config.yaml
model: "image captioner"
dataset: "drawn branching plants"
train_examples: 72500
image_size: 64
crop_scale_min: 0.8
horizontal_flip: false
color_jitter: 0.1
cutout: 0.4
tokenizer: "word"
vocab_size: 26
encoder_arch: "vit"
encoder_norm: "layernorm"
encoder_norm_position: "pre"
encoder_activation: "relu"
encoder_mlp_ratio: 2
encoder_head_dim: 32
encoder_fused_qkv: false
encoder_bias: "all"
encoder_qk_norm: false
encoder_layer_scale_init: 0.01
encoder_parallel_block: false
encoder_inner_norm: false
encoder_moe: "top_k"
encoder_num_experts: 8
encoder_moe_every: 2
encoder_expert_mlp_ratio: 0.25
encoder_experts_per_token: 2
encoder_shared_expert: false
encoder_patch_size: [4, 4]
encoder_conv_stem: false
encoder_layers: 8
encoder_width: 160
encoder_positions: "learned"
fusion: "cross_attention"
decoder_width: 320
decoder_layers: 12
decoder_norm: "rmsnorm"
decoder_norm_position: "pre"
decoder_activation: "quick_gelu"
decoder_mlp_ratio: 2
decoder_head_dim: 64
decoder_fused_qkv: false
decoder_bias: "all"
decoder_qk_norm: false
decoder_parallel_block: false
decoder_inner_norm: false
decoder_positions: "sincos"
decoder_cross_attention_every: 2
decoder_tie_embeddings: true
residual_init: "zero_last"
optimizer: "soap"
beta2: 0.95
lr: 0.0012
beta1: 0.95
shampoo_beta: 0.95
eps: 1e-08
precondition_frequency: 25
max_precond_dim: 1536
one_sided: false
adamw_lr_other_params: 0.0013
steps: 4200
batch_size: 64
epochs: 3.7
lr_schedule: "cosine"
final_lr_fraction: 0.01
warmup_steps: 420
weight_decay: 0.3
adamw_weight_decay_other_params: 0.05
Rows from block 7 of the text decoder, named by matrix and row number. Each number is 500 + 40 x the weight over its row's rms, rounded and kept within 0 to 999. All counts start at 0. Numbers have three digits each. After the name is the row's rms in percent of the matrix's.
# fc2: MLP down (decoder.blocks.7.mlp.fc2.weight, 320x640), inputs 0-159
fc2.33 085:545490483497513446481557562508559475525515499515503464524486496464521485487460479484474549649540560519475541566478460484527536489463588479480506525500484505470560525492419471503496473453515479520484476548536528537497483489492457480503476514492522513512501478407563441493478556488562371525494534409467491526526489546501529441483517502545486465465527510466500459496513505460472461509534533518509502476554528547459510476554508520487522530548503430469497594476550536494508476530507500
fc2.34 091:566458390511477518446521424487503453487486539515462502520556416490547438407545487509494452477506531488543509481485541524552565523503456536482520516473487546550504487522461487480531567546579509493423524470545455475465454424504538609538466524496467523555446533504508477498494517504490421427491557505540541459542478506436485470459491509541468490500508524540454480477508507487510498515483506461446515471417592483560459574543502507521505497542518477585535474484491402522482439496595520
fc2.35 100:479476518578519466447499559547599470544605503533481517507534487519484447520477531446528487591553512502460479493557452563495548511505532551493480464564516559425544479509577511491512528494493534436458509574542450477578488556533483503479502502503530530541490451508362519515533498525545605518493583550486543522506615472558553499435451559525491476518524465512494564529437473478512456472568502403522490565464458510496451535464553531509501530534511537518436471565509490504483496485535467
fc2.36 101:417546518556521518550474484509513484550527511477529537468653474476491564478541540471548476364493532508515498446422514467513504481513495515494548444548510509426514486452521468473554469476483531515489437515485495598537446338536455489486452528496472497497509455498528475511494509506524500461545465520460493525545511569443478481530533519465463526563450501604475537538523500535527500522525300516544440570487432505532492468522505462495503513551480519557537445454510499473448521429483512
fc2.37 087:489471463463499618493488473565569482485482502515480533521463461514556475519559498462605489396569423480515510536533490454522472496495565465493515479421463508429461527514515491487506497469535527536455431520472489544538497614472461471568468551514485499502475574460547465457455511480510524506536433560515552504540459534472474440454490489435473526460503538533451570523432479530420484539473460413498510579461457456522426484580567520533535499587521491573532546490482462514476499429447500
fc2.38 100:467484514489564505451490553528431474506499441490526425580459532467442489530511520507498493500564540549495548570491475492435486520532502526516468499461472478533573484507536484491476445493562499418477513443481530480473519475539439546457514549506564499455529493463377524472494525408519568517547510471454526430527491469522491492487515465479599457535471528532489464519466491517501485508538454456495465438485470468524515532474574532471506476533499439511493511525455517477497647513522505
fc2.39 096:479516561519521420569466500537521528491523499535481531500460560479504377504394510476520535498501522498475500541477542512522554610492458543428509442451527487461404507518438519519537624539525479443551443538486495483573469507583493445421436575491508519482516505519509535484570496517517520514532478454496527527534471579493476488449464540456476496497445518394511473455537465496515496539461588430540503482499500554467523464510465468567515479487481514523534525494452446480562452459491483
fc2.40 097:512471551465425511464533511492454506506543516483499534457498470507454480481482490569496475504536509536480492532426411525490417444469504422524492483478476517563491508572442484486565560554524484524434468522498538562491503519432492515444488499513474518475494502531470514480550468491420464406508585500508471407461524554519469458537512550466512523460451545533485486463535508489432483523491570380506505440520645534488449530444515540491489472483502472512478453478428518497498458516506499
fc2.41 087:534437561519512582573544491513442474528482461503451440493498486466468492637478457499453494508563472495475534473553530487455491525508437516506508507482499467489515399558497533518513476516524543496423516535527472560441443400430519501476480529453536533545522451417511484502548533513480524535503572484491496479517554480510524467522489526498498468497510508470497597602514574489520495528507571447458543519517403467426539508512519461468441482492537530465426518485531468494434533467446453
fc2.42 112:513451622505528479508475544484538474529460519459500486418549481476512436423491487482486446635489525496519479509513502525554498515459502506470512501499517487479516520474522537473536577522496512593501496540524448477448496475460518552425510515492491482520508553538296554514504500520535464452515535548494520491526495533520457488546493471496508469481511523598446453500508551546506430472531465531558481520430550578458528605543495529490474548556546465544450392524491562478481566437497462
fc2.43 098:482479474519502514473494572489515519566488542463532484480462442464431445510489536482471466466490618508536489469488528536448485514503509458480489413435506532483561469484420492504458473443505493493547479517540502399576537426462540465467566476503579501491483465511553478501494527546505367529454590615472554473572475547530511514491460551507549483495437453491531543468508508470480436522525464478540500516500441423497491568533472533486474472468466500507457456485482556474449513526487519
fc2.44 102:527489495551476515615488557486435477515510460469463503510485573530533435461495502454496514502498452480493540475476528496511414523458534499478538490461487486426429432477521521526513417505497455494426491436509505458524497495490488458557477508460533529475496505360411526561546476443532527601522467457476534456490474460486480486481552466574491502526508419494529511520498446483555464487470615494515469479441491476491510449465435501592481455495518506474475555530481460464477449462550500
fc2.45 103:440433475533475519517449464526528466442549491490499476525562508490505527445465529498502519612557497501485552546504491475514572479454516539479503518452492492550463480495466465498492462478470501538523501492513472425509521530503529547544494496497516501547532584427408546446511512668521397526499568507513538513494541516547494447531489479515496474518527493482519440427519489521537566557476350614505475511642438508513528432503532505501500503503448499556482562561492525515539480521448481
fc2.46 101:389481494390479523581466548464491506523596497504530495457497419534412569624557519480517506572501486512516488533497597509484475480499487477535530517533497467509465537497543489481431449461491517441554476464558455634583537496510546461395436513549547494468514420482479524513554502454533492435522547471518541490430417542477443506517463491426531518515547467498484520553540505492497459522489400449526517487563384502423555526457488531489488583449473476446486556529527607506489448511488485
fc2.47 109:425455506438463493505481553506510473480501455544506466562506529512603481534557508509539491462417474534496464475520547496445491554532494541477518540486528567528536476492373503517507488474471453557581511444518504488513479478518487495521533565480506489505506466547457525571498502464516469495536509511529551506466475502507513488488468452392530523416489505563477534481482502539540438543510562457455485490472543533447524495454521489493503529447465417467530443464543530538511490500486487
fc2.48 085:505551389523433423519508517465484489431493472487523430514404542435492564547532514527581534524474529449475534506559483480485504481504470526523437477532475533528464505498492503509572430524559452518584548504544463438435452555450482505537494484506499516519507566503475544517503516459474412501418488553533444480408517504496508530543501477559487476457521503562526502504484528521477447477487544440488469454494474537456472507497461537438543476487480533440480436462479533452557526491503493
fc2.49 095:567522526479533517530473550470511492512520493554494505514414445494558540480494544517464550570538412600494536459510479475502453435498526554504525493460493590435481496523590498477526573459495506490562541516543417476495442499532518519497454471515450533518517556615522519499488486548552427399594462520500407491447494501535566506523533480527453489528458494488467639461491509540544505455480387527465529540454548460549515545419498494478498504557490509532544422463488492517451567495572508
fc2.50 096:483506513471500532461518513529496508462466440551450475558554539470489539524543519522562493485505538498475476475517531476499490537480548487499489526468543479506512563485512461503489451439550465606468506432483520448459503475442452474418441477476537455512539509466468564532514496523452577506431495538444542528479419450516466473533480498467531465460479491523516441552484511444510498475527443435491460519483590548521514530528448503481512457479497472451495459508501512501476462486386485
fc2.51 099:510449419401545601508523496445422438475529457507507469549503575478400509530471487470476531473591480516497528494508514481497502510506576494504529547559454492546501474506472440484461509499541486531475488356492489626522475484513444514541494389486526487487536511515538471466511516469541529497464467447515442483471497486518475432527557499425499444427471508536474431473529527494510490498533503498515467531487385524477516520502536545426489522463551549455430567465515532512510521500450470
fc2.52 120:533521435580501490494534523568456444520471418476492491489511496508609551581535474574429527348551426463468483466464520541546509518504572535528590523547514512529489453546494486528520522440534518535548495566521544512487471489470506438484531494459530480549562444524561475525530494435532517529505477516450526570552504514530517556533506506471463500495504468478525572482435554475508564557555621442443480515451499493513472522441534503474494483514538457533465391476470461480514576449531473
fc2.53 105:496488547522516495521502492542524476507428554510498485421541440477520507450504491490456506509624504554497541442519518526503575451517463506489445520410569472435501549577479498475532559450457491569459493511539455439475503509572509526443495497514484525451494445542511487472551530527496448411484514443514456536557444450504504471477487518506525488463542536531493600467504506479523461515484573550480442445443488476502469475487470445547471516463468481506524614420477618521495501544449501
fc2.54 110:530524577450537507463515458518483503424502562542467536462501465530458501464548452546472475499462496515528499447486497482513521524460452464503463403551504442518506448561528484517511483490542521396534564521497502526561484462508550481480516522452499432475490491442486523534505483516512453485379483570530432489510563484424559455463452484472568480451494514449529582454516488556526520460492423520494586553479510498503524496480511490543521564532550515529483420533468460477478518408479514
fc2.55 100:577491520528494534566499474550484498583434507524530503499470465495452534562489571476431520460507433467500530464533462528443504566477472592476485464488546468419540496509613501556475529463518482513555550461482475495528476497508515466489484449553477499486500527518437486494538535433471539523442549547516487454546526414511537479568483459452521428540542490515471545496468489531506496492512471493530451530573364435475517503555510468482521500580539472483506546518576485499520475488489512
fc2.56 095:503548514535508542554490541580517437533374477513616496507503514506568540532514501470446477526512517419500508502475507521423517477539418480566461499422524459569495492538488417437495510509526501395482509392454494482462480442502528540473553442531520504468479506536387498507551524507461447488491536488517486475464399452547484573498522535403555512519469578520527432418504514559528518511520471518446454489526426488489521485484422477535482486502469447455534620452467449458504578566582498
fc2.57 095:483514529594469508528495461490478526541571576525515549488468497545500438466446478430434495503556489434522469520463493513507522489504503530469539476513528558418421507510612494496469514514491472457482482484499547568531509529486459504471522478529441516530515431524471429491479485535534541563545487516493517499526570529565534518476486466469537477534516516549485588513457498523522505451499390538469518546498503498529464499453525508522432495518522527555494409496442547547525545497501491
fc2.58 097:496524542572512457463492433543463514464456539532559551464531521530503499531531486512562518583556451429484512500485483525498491501507537484533469497489490445437565500517517460480517556465468480415566517564468526431508490571509491472542425561485550498456472521491401448466499565545616554500516487514512558537595532424494528523513503542503510519556449467502472561528516499520530516500504430630511416451520498398466469455507478523531532477486528471553519514515519571451507480458478497
fc2.59 123:549507458382483568525587548521544490458505472483490442527513455454471526515479523464475592402472561489474576514530516512472551518503480517546540496507494490467542509558454462428514569483523494499513561385473473518436475441443514585515538475500476451557467565489515496518422458530469481524526471488496446519482605490544539509509481475455490518505539532479482515487435489473531476536534539426456492476495464523518485467498507440439489496543478573441545538455493619489464430527532521
fc2.60 108:520500551508555482503474512538535469548490473447418554475548509458502500499447460523507493460577502556491491503503499533473492549501533546476496578567493531641507483487481495494485426486512510604580499452500501507569428540425426541506514479519507530493511456501498502486472488518470485543477612525469502488486465418527582509495451533536481486549438534498545619497566516479478471503487465487474554493540423539456512445528493491508458478495490532427473548531558517543515364480528479
fc2.61 099:527501465509524494533489412583480539585468487501434568510483470457482491485494516547492433440414498531543471453426445561491492466489539429520440538458518510564482533499461483497506389535519444611537461565520569518544472496443480465506469480512496513520478527538478453576475523508498504499435558518501518518488494405511452507465484525539494478515510502491543505541567508495459479506488494488523497520471488495509491483532503533508536434528490462413515512532527381484589390494499522
fc2.62 111:562488578419453562448560467514473432546579463545556466428463440492483459462425451443518498451530435507504492589494468499532571546505470484472458486499494465525535450529451500533529418512458498584545478531489472545540487491581571521480497463484421467483532505497465521466461473471511529477522464553508411502468537477478454451487497573470529486414503476475540612617532462557536468486499575519549543520565442550446552502439539492459434472511535578476439453492545501559517439551458512
fc2.63 100:492528408473521514511540475511555500498440515484495511468459557459537487529523457542508516418505554504541512493447527500522483552472490524481518525502494529600498497472488519487494413542482528501548536507526548556510488452559450516479479465463550514557534532511483507423517545431516479450450441540489585517582546437473487470479526525475494442562471483461544490536484482495552494483542584574496505455523517470510500506455460520457513568462462436473499622467501492521580505544532478
fc2.64 095:502537541642468537397494462528487465518505516509572371469509536459566533492579527482482544452474598469523500468488441479513518504505493507465521432584538527584428486503489486458504507438544546532510426527512489621528521491475460490459529499486525505557471506529474533574497516451549540480480480435523524521431459507486467465473520517470516429464533497483483396499547457494522468532508542440554546537553309593503518473526452460456458507523538494518477559439540509483496559494444479
fc2.65 099:493516495429491524491525522455472461504499428472489501583511457562360555509474532463489521520546587478502552449516447483480447485500520506476534479438486472507488522480592523484462491554469541352464505510502469504502501588441478490513538493481491488524494509462552534475497471532498384501477536501522500550557431497497478457551473511495554566527512505423500415479414537564542539470498443551484501442573541473560449464519524508505467509472483419501484529493529498449470461455530515
fc2.66 109:452562538526521454433541526510537515479488525502452494515494528495530536513464492496505487560417423436487467450470435508519457530490509516482539467490511576542442553486478496527463529529522454515531524510456451498437494596479515465549537482508483503543522488501473510477541507474547501512471509521461490535498503509465475495496486493432479473519459524475524535483510520510512476487452483455523442566520490448494534525522531537498545528535522411464543542535527520496535518498497500
fc2.67 115:477500471579508517452482474552540525461471533520517541507507489493504537533546503529520535499615571530507501526488508488541517481546461510508463506585519469539512497502461471460524521535470520471522458579569496562598508454467482533528479433521538495538517541516461528537538468574482641535449537497548462540452488531433499542437497503518493486507516539481486436520420510500505530551516473439494519536510451440499461479469494474507516457476515478496541501526469605520501458528476506
fc2.68 090:470479598411522502544476568452485507501510537478603543523485442476507557473447556533536485561537531478524504533482508528514483437543484529491508541461468518498539484474434527479440443512516543445424514562502481537493484445478514487511573466506425486510495594507499462450451464493488611508468425454531515485488513498515496488530478504501496528427460471543527514495550447463485529501500428552496532460469615481597464514433431546508479533536481603521492530539440565538542554520510513
fc2.69 092:514500466418532553372485404501499475502505498499450554545531512478416491530517522506444466557541443553479467520518546498472509459505530505536519516498484443492511533403512509481529430499467506590574422621518486505555507546474499513437521531462548520466493460522654489521547469501489504496483483449499464551444502479534522484454461535534568546464444529432541550517548520538522519533524598452460537535560504586492497474464539491487490427474504533508459511499520520531511513472466488
fc2.70 104:495524496588488492455524508519547462474493481512553472486507476524567505478561521455487498538396573511472440513498540459488468523496443489469516541524533536523510520567447546503547491508508498506500533487487495560481496444464513553536404458505497478504499520554514465527494450538474548550562481482537500541489484482494552546581492512534546451478466494495450554432527565518509520490467459498502464530566524506475458468577539532431491502521547437445444538557530562552508378470469522
fc2.71 099:505461559474498567573515523522556521540444446568456567543513482469507508504505519450455517551513479553485456498585548502434480503553527535471427533526474528560535511473464520496551590531508547523480462440509469403461509398525535500488430501520454514499515502526527519503511539492487430556487584586488535472556496518428454443526516522565491475515503520515469691575493532448479512508477519515508573516468485447434447497484611447498525529478491462464468537546552577553513467492484467
fc2.72 095:474550582463487558464495549551549467489461480499526407479482559502470568591556513497499490475550489527506462397479488497454526526502512532436452481536480466526452500514551439522535554488483432510544488478527485534444529477480470543510529506505463457514523491538520557538504477531508491554513448528530527483490454516501465533507532556560453475480497491531511485517483532505473489473536514554507498571525479555441497539464450497512512520612580569529504518513522477515535535569493476
fc2.73 096:575486464622428399488481490569468497449505527496475452489491494491504538480525535518484454547452554460464519521515466475513464499450483487511545480499536486464568483484481496483559390549507455576460494569481520513490571516458406579512488478500428525465500505526595544575581505496510568510449474528516487507496528476456490480511539481522479520444505489496482523545478502586464526525473417424494443461574534470500432478590544523553494458502532567528481516514460482492526464530476485
fc2.74 102:502524488598518508457470492479514481520502457483457511517475539556471425550427498529551523532437396420473507527498497525451490457474519498505444548550526495465391515503452460516431464475489475570511512434512543515467504556542469417503529554537539515498494430475515425545514488568462506501554526457506438477501401535526510485513503475381493526490506498508497418488461528480453518508508578506446486417485497525493555493490489469550470508500537586509502476489554558539516444503523485
fc2.75 098:421458499489475455518501529456467546486480503484514476491581438477458529463489515532504510524457430506443444540496461511542448511527462477554556496519528515544486523468553492465531473494574503493440593535514495543494532503523488474534468452512508463531500497575436506487484479565471569423499522474520416511458477473493515557496480508407471530483514498449503434469491516484545504574478502423494562494470386517461491395584483520470492476487540531580460512483461478482459417540534507
fc2.76 099:463521521463420505522503516517445474498589517506524541509489491459483499473470458546490478418561568499536555483525521494533487509488524480546462492398520418515505515480575459505551472552553462458446488588561504478447491561461509555513565456429529497474490483528564555425500464484485590497483529573526459457474530508488519514509524565556483525474547484501521514566503457490518518508496658438495497488448614502530543558481466551449506524542495471497513490486503433476493530498439459
fc2.77 093:527475588426532536518486518499495460472513507465527515488495507502535547480449544463421473431444460455491500494531523469473482560531461416441508529520470528549479548463439487514530554518484494446503536480549448594528448435555476554539479492492475471516522523539638534484527479473485485533572508482494502503466465487508526510483488488426454485505488424529523580519573516527602507471455538348523447521359440527504504554538385483546514504504513572443515517490490448500481437473500519
fc2.78 090:489481529572535546343454475489512503525497535500462535563513479470552486451493444559464525540531490467472511496507551527513518497444513546592525545498478432554529492476448529478503463474480510464513530526523530508564539519449560485515509477493454495463512473558446542515518492460508437497452494508518545476502459439447483473503477512558461476560522439481476581558524464490460520479511503506509542526610442433497525490476440517527500516499518577482538599482535475477491529548576499
fc2.79 101:538485553439504425573509494497548561491501459538493523462510438507513500512443470493510418419412554497516488503538538545485534519525443482499458470458504455458444441552462503529475521531534461539538436395495511503576533507488524558450486484471487480533523480428532540540429438484558485512503527521445459484490502443430493501487457482492483507457492527464550512526473501508455508452481647531506500558473486522422459549497543495463503483478545539498486538509566523500474396452503455
fc2.80 096:463524465554495494481538530534527486486417395515491512546541460553469536526562506564496541482483532533512507467426544494489478462498461550478520495545490537427527514519475459539477531553483507431485548452486492571459490528463496582466515559514510469499540424548549481488530496485492468565511379548463490509526497517490540569526485453566486508504569519521504497407493550519498530486522508466470534476486546464436471483512561528486521533527539483459480468523461422518544461540523489
fc2.81 105:502510493537534480440400495458493489502680525532455532551535477507516481482495480479491484403567558507440517578503526508540485479463508499500505477572504499489496513411588480524456568500520495607543453445478560483580466559522540513500480511510486471445483589528525480509491502469496457528590525521489506499544502468486539566495522504528524559572508534532504568453607545527536454596516391480518544516507511466506427551486459474488542485493500424513552521499467498516476565497513492
fc2.82 101:471442456507534487487464494526465472546504504493521495547466513493540506581491514489502509449550555467497534520448455505422524513499438475463521537450459537561548477562504530501557526485504468425439451555561484408458536483466488503553529531478525481534510533461554453453486519519483492511562499532503440521498458486418483517484463488570452485577474447529505482593430485512518459526499416566526449458467438550451513575596456500528527498477528541396515512469542558493507507483541489
fc2.83 096:518446511437448435528512562549516491519517397468511466468558470491535505447507485495508459533472528468464512510549506487483481548492525542536442467595474431547571476474457552498573456468481459491424599559510471453527491413484530497462470576497528503556489468483525534538505530506553516554567625602509475516520514565499603508540502482564520493462555474468525544543588533476418489584502587593507475473627500458499468459444474531464516447536512495512517487458479476516459457568525507
fc2.84 099:557514423392534514447485486509447523468522539468473469503465535503503516463489539434540535590509516558511454542478596526492448492477541474511520525456506455516427486476540479533444456464513465414474456443507549457443518487511466535496559510492510482532508503502443469492495504541522427496532621509480519516463551466485474502488494465496550483483513465482490400523480472539528508480540584583552457477497532445497437487459523446492492539483506511439468584508573665503569522506464481
fc2.85 101:487528429356513451529502494451477525515515484502521538494539467495567531470435492522470515609550500516472479536528470483474557449494468542540501505510497541532531516459436475500439511481511533538553496516488485520494469508484454497523555503516527553550543448557440453484477550490440411433519451477484547456531468505526529444540491579447543524560514458507519441596535449509574493462515578568519485488429560410517499478571518520388559458454502526479524490501548475499508453454454490
fc2.86 094:507522476501528435549515528467473519494504502507504523486490507457594531483504523601529495530475528540518467508485485490518486508516513425473455492463499478494563529497445515486516549550489494569455500515508498555495484510491533477454500494541428495516484555463507498470536448389448477502397497511490449491524553510474456499511457509532494460542551445498542467476552562493551616511527463586459472420434511570515530532488493501530537526504509516461487510485437546492489428554473509
fc2.87 105:571499487337528503528500443533521517527528518542510504441527506514570489519445497501472466519479345491473492503455556490493545511487582476452476491480480367491487491520493505519509616500440501561526467581452482473571475430480483464490460510511499514456475519544594535552531508607458474557528501508442486525539492510462487470470522476432443477500397505511457412533517520511499492460415483524481537496461382535510539520521547497509460493570501477487483554548564495503488507509461495
fc2.88 090:568494473573479522498466532504446494533533472511442477538380497480447430538483549456511451467593571526499491496523470493554515529491491518476473468559427546507471465554531529509480571424459485438521491509500522558494460484490465479460504424497520477463535468522419486509501490481498554484497486535577528529475507497487532571555501515556571458528524524530479509531564522466531549473534437499508488495574565550467494408577526513515457411496463432574489455493551463489502510466516510
fc2.89 102:475531529500512494582539496485484529543465494485624488511461493531483436541542552465484476415519551535533499519511446514517449516523499467513523493502522518431534482466600476466488492519506502488536445490500499381507545407545455503587537493458534529502485478555660438494547570489543509471538512487475480492476482487554517524420491433481551476461474457541527383587430466490479507482445432600475475523460480549509473491471405566506539520544536418515500542467446578551492546511535461
fc2.90 097:451485378472480466537487466525477500486474611499527551481533420535467546465531488514504546588544537404473554472521534496516475539489510564504486548553483507477528533541460499485505425552485476520504431548474513393481512527565506528520458441489493472493501506571360514517563531470522555436471454508519439501574435483511534547507474532409557468487512477493493514472484499536488489522512400482484437565507454457500457498548442500534472463518508454472579545551537587498450501539481480
fc2.91 093:503478539485504477444486396550464496488454494462485461482499488480543505461429483498438492596533433455474516502528471487501523486482493512446535466486519567486612483552457519495499489503452554467483474583497490417504521440460566530468515511542487471522497476527357587572512458482500437418483507432467533535456422464477491565527461528485563464469528530513558506457571553465578607492510498520528514503574535487450500474620489476509508528513514435516523491518569558484549527555427481
fc2.92 098:531520495583510511552477455555520554462426481518525513534569482502520466484572475551521493458475452435463444520516488474520549554491506519553488551499467556423505512463554539522538409557459532616477522431508499520475529379420530477535485497489467499552524554491622431503495507384474497526523517526493493518590544497528465551529512468471521480487522464542507496471517486532560479467506566533476509476513533458501488474405537531491582543539498546510578433517588494476462492441526480
fc2.93 110:589540535505519533453481557504490506563560443511461499524531510453486520560470547537508456473540555499508541453444531523497501487519473426481523493481526534504477498504481443533437511529482543397528543483501474543535543416591481470543538572544452482522491509512443494539533495520429430554470625521509530496515492497435500448479507462524499542476497468467512493478521474501531576467467414586471513530531441409473530498532488469581495445487511512488460511494503520444514462519525506
fc2.94 096:547538562455468502515483478423422468448493516542524557474524530498570530461479473482414496491490582429483517522483520489511515555484523525475484498485520531570403493445587512493496441471441511367530497499494473561514527594459500562446529443446526487491511462466522539520473470519510493459424463512470559501437535527514460493520484457546512487477499539437445533525519489502506483460435472502526512581556567600486556416430530486506486487484536468469521399512513451530480545469521502
fc2.95 086:370518533407520513495463564514520536492439445522416438431440459513483526570518505520534467522397522482476497423436534476531510474528422513475475441480517420490499491501516462490439517469482527505515542493484453461510559517525480532444448482488486474523549463487613505484519524506485604502554460511528454509518446512441449536439522536409489452466514496449543616507460464486445528472498592532522522546583468490475523486442453493496452540483545485470445520487456521483562554457467489
fc2.96 101:431491509670528481557514542591515488450504499509545519498503480511483524454525498477524491513468431444528530468527476491451525538466514522475567512496506521429549461492538473483532459543536490564462504528504487528468480487577505512528459588503519488501537555550553517465547478462527496525586508497464483524436546585457480513514436421562458483508414521500479479551540515494507487503554502560495443490527531523510510525556459504538493508450510473462517493497552451483558454435530469
fc2.97 113:471473494492465464560539515493454508494444600533495503498503464518509521561487438576460512484534443502515467513475487512518585489510497507559540481553470647504459474533413479528502400565547522484512523672493510504513454546458482454513494460503539502507550548450486466548500473503540502554538457548479552522531497489548497538512529510487458524523446518550517419403481499477545526441517495421494534540383543449527502470516518491492458532468546481483489562472464464514511499426494503
fc2.98 098:536485449536501466525478430537453488455516488523469491437493541524485503456492484469487524522492453532483460523513480479491505503500546544529499471522506490497503479484607526547492495521507466593404504567563461568527494487541524521534535510481464484417515517471446469439519469439514466407386392497500438427529550500488533509455539554555437513455470475465494551474519478446530564544499526437493515492499553437545518492554501523471524465526505430518504504520593386556497582416519484
fc2.99 111:551496479392478419522502468536492471513472493543516515484479481460470484598438425520494469556460548441471479498524509511485575516461456487522492522471537482566499490484382529505446495520551473535551451477559487512495487505541490484478453430476532516523499482529454499514468525536483507488552503491481541466531461483545453470552538512496455486543468480534491530467478506539554486517516467494515473452474458521523527540530492516461451459530478477470541476459568487513534539492477500
fc2.100 102:547485492435549499615521472439471452512461446494581489562461535494540577566470441519568510504468355479526483556488522475471521504498569533507453440502537503571443442515587543492407539468545496536472536496501511529482510566438471474476438542531499499452463537522373437502437500564517415507435558501449463495511476499492462483529528529532524477515442538550494421610505497516487505507450414440516517526622531527493536492395522527445501478464511500508513465542505482457504476447521500
fc2.101 097:541535522526550514554498355546500497541543455495562480540476486527417480499521449501492487401470549614476494517432418507527509540472512454487470466481574516488489539483526554487466550506462495497478478381463482482509524461469486496579496509549449522518517556446552473496499520453489546495451496509492488533472501454517512487524517556512482514537529517488536519512453510542547459506534416348506491598586527555486495458510552486498495555518511476561491601516523506514467439457491507
fc2.102 095:505556480450458489454524492554462509505534511495535541460495560417505480485522504449522476573493456475507445542499511491476453471545470461466477552493437479477459509516537491519500461489471480510473486451542521432492553589423491533517557528510446485503490600501557479511527502499458534503559531477497499531525433538505462505542535483472510460536464486506467565532448523473472565417486581501514522465564556507493536447486532542565529507536476525517502427493448504468449599554459494
fc2.103 085:512483503490517456483504462492562514500489524474497487506526417480518490463507537526571478425487459498481502522465435521524550441451521513478491431535473450598566511447544535492515476492488491475554510455474506430446466464551446499572430533484447519516438525421470512520440536482512471427513513529490400539447433560525516494520477480534519510493529537498467544489561587472557479479518487519517513460511448559529530505516397528481520475526566466583542537540486584501472534494487483
fc2.104 100:577513526512489458553546475549511491599437460533463526447533510493490483491464453524525540519460561536484485573433462484579512463516478516483467428428571493485493503503466496520506529441441539565477451467464492554448488463543534536522494548467471517528499512494445471445494482483499538420556480429461520517479558541558495501486484543491524518525427458475494443614511497541502484540529569528520556465545484461475576454537445470504501469522501451485546463476519608497496518438525507
fc2.105 098:506513495415497507442501501512513553526499511471519490483492609499446490465521522543470498579475437440500482454502511539490484518518477519469510427463532501460551498471549494484501530498566457507527477453466469493511530582412475604526493515547527496494466496495581525495547478524513574514507467442486485486501496545501480533491490443465561523542517564463469607476503473464488540462556472502513387498457457548484480483517445532576495478498514462511480509551541488535522470481476546
fc2.106 102:475459589510515475456456479517483472508554506461516490508508469519429470492471517471476497503504435470517438505492542496536459483505520500524505542456530617470433509534498522500496505493464539398530572571530558527521499575523464466489475474503445495466541529566488507451500487528517588437558556505499461524507521543509429445504507491504502466477509529504498336520461499480492520526500451457501502475485575532507486499602520521511489484480484558537529574515555574526525465522494496
fc2.107 093:521493410486491516589527563482487505491485471555493523507405548487532501496570549494493506526593650514519500451492491479517506495511510519526533518535539448505462498521601461552495513520506496454557486520460516529536465415452496395510460510501455528477492492529487514544461506485482456453504499485470542514502390466505485507490544497485445482525466525468534526435502472491530508441470466568497477448519401526473532453561509475504473506493506452453465492538499507505487466508441506
fc2.108 103:499500445464486544479498466473454517474580450437514512476550488517502507478475541515514471485444599502513423495517522539468567444496428505500478451481512462461533515534476534515482446564549572516547445455514570409511508554548499506503472475504443526484484484495431482546480463465509555449471583561476533497463573504495482448550560512483457506492457469510530492537625551504439523463470417529515499425451543510506472489534532514509507537503512414551466502553539451468465511501519507
fc2.109 110:497481574479496559557493515492456527509507448507549507498437439556466434549506529481515464556482395541499561520443501505518519453506533540450494501499473486480449480587505454465451512532478553439440482586499507506458436459595477553436470502508512537496475514504386475525526491471530527451552480505470530460569564519510451426511442522470553512511486554501494504508558444551430412512530410487475459490405534623475490504596531494494500534515514559572534499510473380524581562482472468
fc2.110 095:480469440482496481545433488540331486498528512496471466504469492528390497492506521531555523502476567535490532530441564515502441487530596455495456449472512430547456517558351487550452430537463487531510463516499446460509554596571523485470489436523500530447517553461472458496494485490480404547542528534512563487473441524470408498547511511503502475461553532442518602507543488522493575408469426426552574483514458493469470401594520513580509533475548531498527494506572495481451431496468517
fc2.111 101:521477461470445470517456514456512495513568499495447547492502450534542551365444517479496520537476422548460508556474570482508499517503458546517570461572505408526525523522514477469486487496493520521462528518534488573505468518484528512496497491469458506520456476449442480462549530499411475503424484537510496504542508451535512466494548513531486534456535489480512432521462516543535510475517494474515526526581349478442508494391426531545488435551507545582542511475532541464462513508512502
fc2.112 118:507512521456503451493507516441468486541554509548490492522494482486470482532537500527545550440583577530516516446495500527564536501471514549540491480563534468533541525503560450452516548554596510468476504596485504540457541509482477542472484519533511534505482511540544506492559503550498504546525508491482448482565453462533507521458533494483516489505490535460428459501564523472527585494477332563469503442533439536517553464479459517553456464469508433525494529495520462508505488533533484
fc2.113 093:473493598498503539526519509470573481530545525521522541455527490542511466448505475494498528491522500450488554532497476498538534477535415511506493458479500512512513511529512531517525602491520504529481521577477505447461581452551511500557456498494438513544544567481529538558505495455461592552584451381571455514491525552455553505486494502552472540464569514461435441416519480476491510484541399515547491576533524635496489431583484535484549506460479542550494514535478561481437485535475500